A small contrastive audio-text model, trained from scratch: encoder norm groupnorm, batches of 512.
Rows from block 6 of the audio encoder of a small contrastive audio-text model, named by matrix and row number. Rows with one number belong to one channel. Each number is 500 + 50 x the weight over its row's rms, rounded and kept within 0 to 999. All counts start at 0. Numbers have three digits each. After the name is the row's rms in percent of the matrix's.
Before each channel's rows are labels from the 100 clips, of 14848, where the channel reaches its highest value: "strongest on" is what is common among them. Only what is clearly more common there than usual is listed. The data: struck, bounced, scraped and rolled objects made by modal synthesis. In brackets: how many of the 100.
# convs0: expand pointwise conv (encoder.blocks.6.convs.0.weight, 224x56x1x1, standardized in use), inputs 0-27
# convs1: depthwise 5x5 conv (encoder.blocks.6.convs.1.weight, 224x1x5x5), a 5x5 kernel
# convs2: project pointwise conv (encoder.blocks.6.convs.2.weight, 56x224x1x1, standardized in use, transposed), outputs 0-27

strongest on: small (67); square plate (55)
convs0.199 104:509473481466433511559502495532447478563464499488519544465509558562469584538429530444
convs1.199 116:531535550531545460405544439526513410510456516524387521440467545460557459517
convs2.199 110:511440476461486449475467470576546540549472624487519541531562453499457560542497448499

strongest on: steel-like damping (71); mains hum (47)
convs0.222 098:511489511536469550493502423528475441531412525496490553443549535520446511475500542461
convs1.222 101:529556508515450516547522489402500494467507430493441468545525412398440585525
convs2.222 107:490489424456521456520488518546498454537499549476383539518480534417448511460591574523

strongest on: one hit (51); closed tube (33)
convs0.95 105:506541443430536534414523517507468520476517543470525480496542516474508477513496518589
convs1.95 174:430409417412406487495504479473485488513487503522535525537537413431462456445
convs2.95 106:607508431442476583543482482518411454522482516513434548468528530439458499531485525398

strongest on: small (89)
convs0.126 096:452512564551536550488508532465498506436491508516407473470510420536503575477605357416
convs1.126 083:464447464513439421402516461436472499569540525489459495465423511527483433404
convs2.126 080:532494430478475407503465551576461468465532519539519423444551512486419616397557546470

strongest on: membrane (87); size: medium (78); reverberation (69); text has "room" (69)
convs0.111 101:480391590430470457437521519463489554474459481492496584441493482510528597489407490631
convs1.111 072:509581601618575518497476554493471468456453430549510475457449525513443500504
convs2.111 081:422515597506497415445491546487460484420514589492568434472553578506501490559503490526

strongest on: one hit (79); reverberation (55); text has "reverberant" (55)
convs0.150 096:437484552541505504435461528528495527620417559422631539525475473596508535430510404495
convs1.150 086:441559574505421435504461463395540526487472497598540468530471559547495552503
convs2.150 095:490492499470532454518520464527546604512436473424487481455536555549469471349526535423

strongest on: quiet level (59); bouncing (53); membrane (47)
convs0.184 096:542503602505550365409557497516549474483538509443534550499420446562542497485573492548
convs1.184 085:576589571472430483496538450508433430467480498545500463507543572567443436523
convs2.184 079:500436476433465456484501439586476439451422517509486525461519569499474610487616546454

strongest on: large (92); membrane (84); one hit (46)
convs0.116 100:484468503510541417571523451579523419473439507413617522494503444498500462490395546497
convs1.116 082:559495498604581477424408502470492438459546445549455514547425531509502523466
convs2.116 084:509507478398477590523489624524481646444456506520503476516476427503508443535564560465

strongest on: clamped rod (92); rubber-like damping (80)
convs0.31 098:385502563517513524484506439476473463524460473536458508590498524458450572544553537463
convs1.31 057:420420551520619467502462487578559563461507519459510512487512577501573529517
convs2.31 056:559453506500379460420472565569459541413509453405483440508586529535489492519603520466

strongest on: steel-like damping (74); reverberation (66); text has "reverberant" (66); text has "room" (66)
convs0.149 099:438468574395452483515479594451562519487500565510457511573460476442514479448528468554
convs1.149 089:466454491577585437455483564525489473499466481481516486374430543530445427486
convs2.149 081:508505525512460443524414513520452562464441528553427560469555554476405461433529503469

strongest on: membrane (75); text has "quiet" (59); wood-like damping (55)
convs0.180 097:574566600476530437469447513479500464470518515513451449444453533651547517517425455409
convs1.180 097:490486483458535475478497453528529554502468398577572547443393560517529435448
convs2.180 104:554559497514516448587549506460535461514545545465470499422526530490523444421482559456

strongest on: small (68); steel-like damping (37); rumble (34)
convs0.121 101:481445531515551468466547440389526555464471507571364504493486446500525513487581497538
convs1.121 115:534478442414471546541469442486526500454397463514514464430456477398431456506
convs2.121 108:531500518486466407474511443564531564503443493515535487513482455482457582444661577451

strongest on: small (73); square plate (68)
convs0.182 104:471486476512471551387644446483465585475445496408529511548547514510469473479453566551
convs1.182 110:487493478490482429405427425434491525547545530536541554522535527590583546527
convs2.182 115:514465542523567536486498506476470447516590483530468447500477560528499491563461436511

strongest on: clamped rod (76); one hit (76)
convs0.47 100:455518524579492474463490467464500480558512506464511616502479518464442558601574490472
convs1.47 047:630455545533523478551528449477590460478491517463428475523547583478492455555
convs2.47 042:541524525526452481415522504614471479501438531509470538424555544491534607527588529488

strongest on: striker: soft (92); membrane (44); clamped rod (29)
convs0.74 104:480449541497563417512432455566507462395508513520400542496457542577563457499644467526
convs1.74 100:461452493533497532503540540523515486494527470447429432428370585556572524501
convs2.74 112:428391525449502537493513509468489600548614576481499556513526513530584472563407412539

strongest on: thin (high-pass) (60); repeated hits (51)
convs0.195 101:489475558514541512513526483541361521530481541576519513450468462512578454533504382584
convs1.195 094:436450431442473565532567584574569512473448491487491507487388519494523466463
convs2.195 093:460576533410446423563562542526547482474405470478484538530472496471514522561465511517

strongest on: quiet level (72); repeated hits (58)
convs0.172 088:530568558471542452484433528460532558498554577484539438510424511556572453408518460474
convs1.172 101:500507565508477508531545491465512520528386489489514510356534483547454406557
convs2.172 110:578575573445465444568577565464494459480429507510464464477508577480582437557484583502

strongest on: clamped rod (100); small (80)
convs0.103 108:487476493573463565469490545550381554512515541556493477459484528351501462483456513495
convs1.103 095:569517559531543488481457473473454466473492438463463419463433607592556534501
convs2.103 091:523449555596537495381508521536505519530477437459534514499471509467501471518632639420

strongest on: bouncing (47); shape: clamped rod (30)
convs0.161 092:490560530435502579476505512455492434588436530420473503513491474450525474432555516525
convs1.161 080:438496518529536535580449517456420533484521518485552466484572376498442423469
convs2.161 057:519559548436451559534557495485506521535542454420461471462526497504421486507461478447

strongest on: clamped rod (47); pink noise (39)
convs0.34 102:473413528474544473538655462503567484427486516533532513483480527433485574533464607524
convs1.34 092:473449413422444524532502459443437462483462444441538512520522513541570595561
convs2.34 099:504441475542536446480356528484457550499528469529432559525517500564466469530484475408

strongest on: one hit (56); membrane (43)
convs0.85 103:577489436630461425511490465492554491619497495522473501554439538483493481488469496461
convs1.85 105:522497499530512415428411412422539539560529520476506516524484418411474458513
convs2.85 083:448538515461415484571503535409499411465429510496556469491617490491501563516488477533

strongest on: one hit (94); clamped rod (75)
convs0.98 102:546468566527532541550481425514470497438526514479448537451502510448527490452489492479
convs1.98 077:417521555575545441430415461435522556557509514475484455411496490502501464560
convs2.98 088:508516455543494631509494576518506436595480500454503524498606554509468440488496541526

strongest on: small (75); clamped rod (54)
convs0.13 101:468511561407553533412494451511460481496403462472607541496499483597397506530593464501
convs1.13 087:532519539476429501468510417380531529578503553497500507525495376437507488525
convs2.13 075:501604413469522440436556454513569576478428493513463580507530579450402604517525512529

strongest on: small (75); clamped rod (66)
convs0.33 103:531491548522483576436450482595469489500490519549388508460424499483467467461447469473
convs1.33 077:527460431461461518493510509509518524509547528587567594577545439450444421441
convs2.33 085:523524490509526548512536487465445405473527489471380515487473418467483488539507548488

strongest on: rubber-like damping (52); one hit (52)
convs0.15 100:463556593491415486497511486509441478529429523542597484547527399382453608498399516561
convs1.15 080:462460457565593502554477516506554518453479427577544445471500609552545534519
convs2.15 075:504585504520433495472548495505518393483396493510459504588572514500387571503567561478

strongest on: rubber-like damping (86); one hit (67)
convs0.138 094:587547501487518405452596502485574484515472472506490525534385425475419537513458590534
convs1.138 098:529477541443380540543535506424512505547544460489481543485403517493528507389
convs2.138 063:426467515521516598530500495499404541480474606492582473414476509439418483548451553528

strongest on: clamped rod (100); large (82)
convs0.54 110:457557430512513424597479496551514432509447490484480543532592540472555486487410500477
convs1.54 097:469523494532508437459496463484517526514524531420431462441463528600587596569
convs2.54 114:583464497582450534490549491555495516488482480492488506524552453445506481432617521397

strongest on: quiet level (64); steel-like damping (59); action: bouncing (44)
convs0.191 097:450468566496522494490586526414485475544579477548508541508471417483435536560536522502
convs1.191 053:621540529486545531409457477499561558454497475517472508466453434422542547555
convs2.191 052:488566514436471459494495522580528465448501561591579573484536590565497490535510533490

strongest on: bouncing (88); reverberation (72); text has "room" (72); text has "reverberant" (72)
convs0.60 091:453497526495491405510476490372420445453539508525474551594521525403537528623496543494
convs1.60 105:496537536482502545561545500457528510490455393550532501399392547527518420481
convs2.60 110:468433491596475564450546397567418550561490553478513625520496475522559516574529469448

strongest on: steel-like damping (98); quiet level (61); size: small (61)
convs0.136 096:359434522452494513538513419397544503498547537559506524496617399529516499473550567558
convs1.136 083:560514505539511596522420417509449455498504544572481448519525612541485469448
convs2.136 065:398530499433472519517512418476560393420472456524498584541482497553537536524508531496

strongest on: large (99); ring (59); closed tube (35)
convs0.207 103:407424563501533447476523484582506524527447510548481451579439507549556411436489490517
convs1.207 114:394447430457439517513535528525546510545549518428426440457416496470501463451
convs2.207 122:500459559460459515511435559409409451520532554558473467503448538494500531537424526461

strongest on: steel-like damping (66); white noise (49)
convs0.170 092:590492490513531468503525590554449462552517503412573524518467493559473438429551515443
convs1.170 124:456471525553500482512508552509431490520526488406458494534446358414501528438
convs2.170 112:537494544464563478454560562443553618474538537493517493476487523520497449523419557588

strongest on: striker: soft (93); scraping (84); clamped rod (30)
convs0.21 103:462518444541422502497409474460466477487536491438509524553563529525543470564479544515
convs1.21 115:446420469458451481435425393395486536523556509524548533557495497501517542527
convs2.21 116:584514514524486437456492544422591502473559442429472496498508551460450469451549557495

strongest on: large (86); reverberation (72); text has "room" (72); text has "reverberant" (72)
convs0.155 099:470563527326473520423525513475452495591507520540548491498479486455521519468569566549
convs1.155 096:538458451446411566544500575545527426466531475509487482567438463426502548427
convs2.155 076:485475463507614446468502548510597580450452553523534444455566508503424453501471572502

strongest on: thin (high-pass) (92); pink noise (49); white noise (30)
convs0.189 096:494491510525492487489519452481564494501467433489483523372502512359495491537517555531
convs1.189 089:477512471429521482480539537539417412435447476460491460440471604586539474506
convs2.189 089:557426436542402453590532404513488498427513487467470546439511482472477560448530506446

strongest on: steel-like damping (78); repeated hits (72)
convs0.173 100:559515458430462536434485506549529535567458500488537470581487415457470551453528470570
convs1.173 107:481537454558480509526386481513558596467454425531571449535525486546421499512
convs2.173 114:561532475476518455483443448569566453586521536465533430507515477500430525493454476478

strongest on: membrane (63); reverberation (59); text has "room" (59); text has "reverberant" (59)
convs0.107 095:526498570500541455501456527481395502435448533423529604424470526450536568482500568460
convs1.107 080:529561573572504466514457505518546494423456553520445418470579495428450493578
convs2.107 066:487450528441473486466487533518501496480441538473555392487583588510629498498571593498

strongest on: one hit (61); rubber-like damping (57)
convs0.219 098:500440533502600456537514512445470520451533505510529561545428515526555534507596449560
convs1.219 109:469468504512402434496563546433494488511517369444494540483434442471537556498
convs2.219 101:464432439538498538533463544554554551580436486514430454465544501569501635460520531468

strongest on: thin (high-pass) (100); one hit (48)
convs0.127 098:506444481507473552457493465601446549498534565568518573530389417533464410504467471500
convs1.127 092:508516552526519555557540563507435457476456437411439452442394494505511437462
convs2.127 107:513505518529461579591582477472556496499402392528523444407458505428465539483531481532

strongest on: clamped rod (99); one hit (50)
convs0.42 099:435425549581491490386546452395558560507530537474512529576543462481407497465502583425
convs1.42 071:493532506543557496496508549550525531415423423541518460489452599529565560577
convs2.42 081:501471531565445447389525499538525463528469413394473463542528496531438461563612555427

strongest on: steel-like damping (71); repeated hits (65)
convs0.179 096:580498492539471565522549501569508541587468495441481487521476520499488525507416387441
convs1.179 150:501441486463497474449455478463465449454464482428423453454467401427425441457
convs2.179 098:457430538509536560485506428368562591513454568419501512463459411465464453559445470536

strongest on: one hit (84); clamped rod (71)
convs0.70 102:506444615576509549453546442498473556438515523517409480492427430510538540488517482404
convs1.70 100:457510531553561410473474486468469503482446383549587565501524542564560491507
convs2.70 113:485425508507499564496466528476467566538517478408361604541517561516485401569455412528

strongest on: one hit (97); rubber-like damping (77)
convs0.61 099:517463492548475537534479491564503508586503505535428481595497457517414457494481536377
convs1.61 102:471427427531560528451447476536614534475448478573519466433434545531458497502
convs2.61 091:514462474593535387456480471585448505483513485474452529409499542564417447543505543419

strongest on: clamped rod (100); small (89)
convs0.45 102:522485398587507483514461553535576529568557566534508521478534503442622528504436501452
convs1.45 117:538534546536521408406386420460552525502516453513543530528530526539527565507
convs2.45 138:524504544570544562527552369523519509527457453570476487450473421475472451505541582466

strongest on: thin (high-pass) (51); white noise (37); pink noise (35)
convs0.205 103:472507532509468516488482461480528490366453420551528477520529553576524520504504563558
convs1.205 108:424430501539535470439430455501526490438447571580520483427432510525510427458
convs2.205 111:565362458479456453528482476568480532543553478516486512466532534502464489556530520504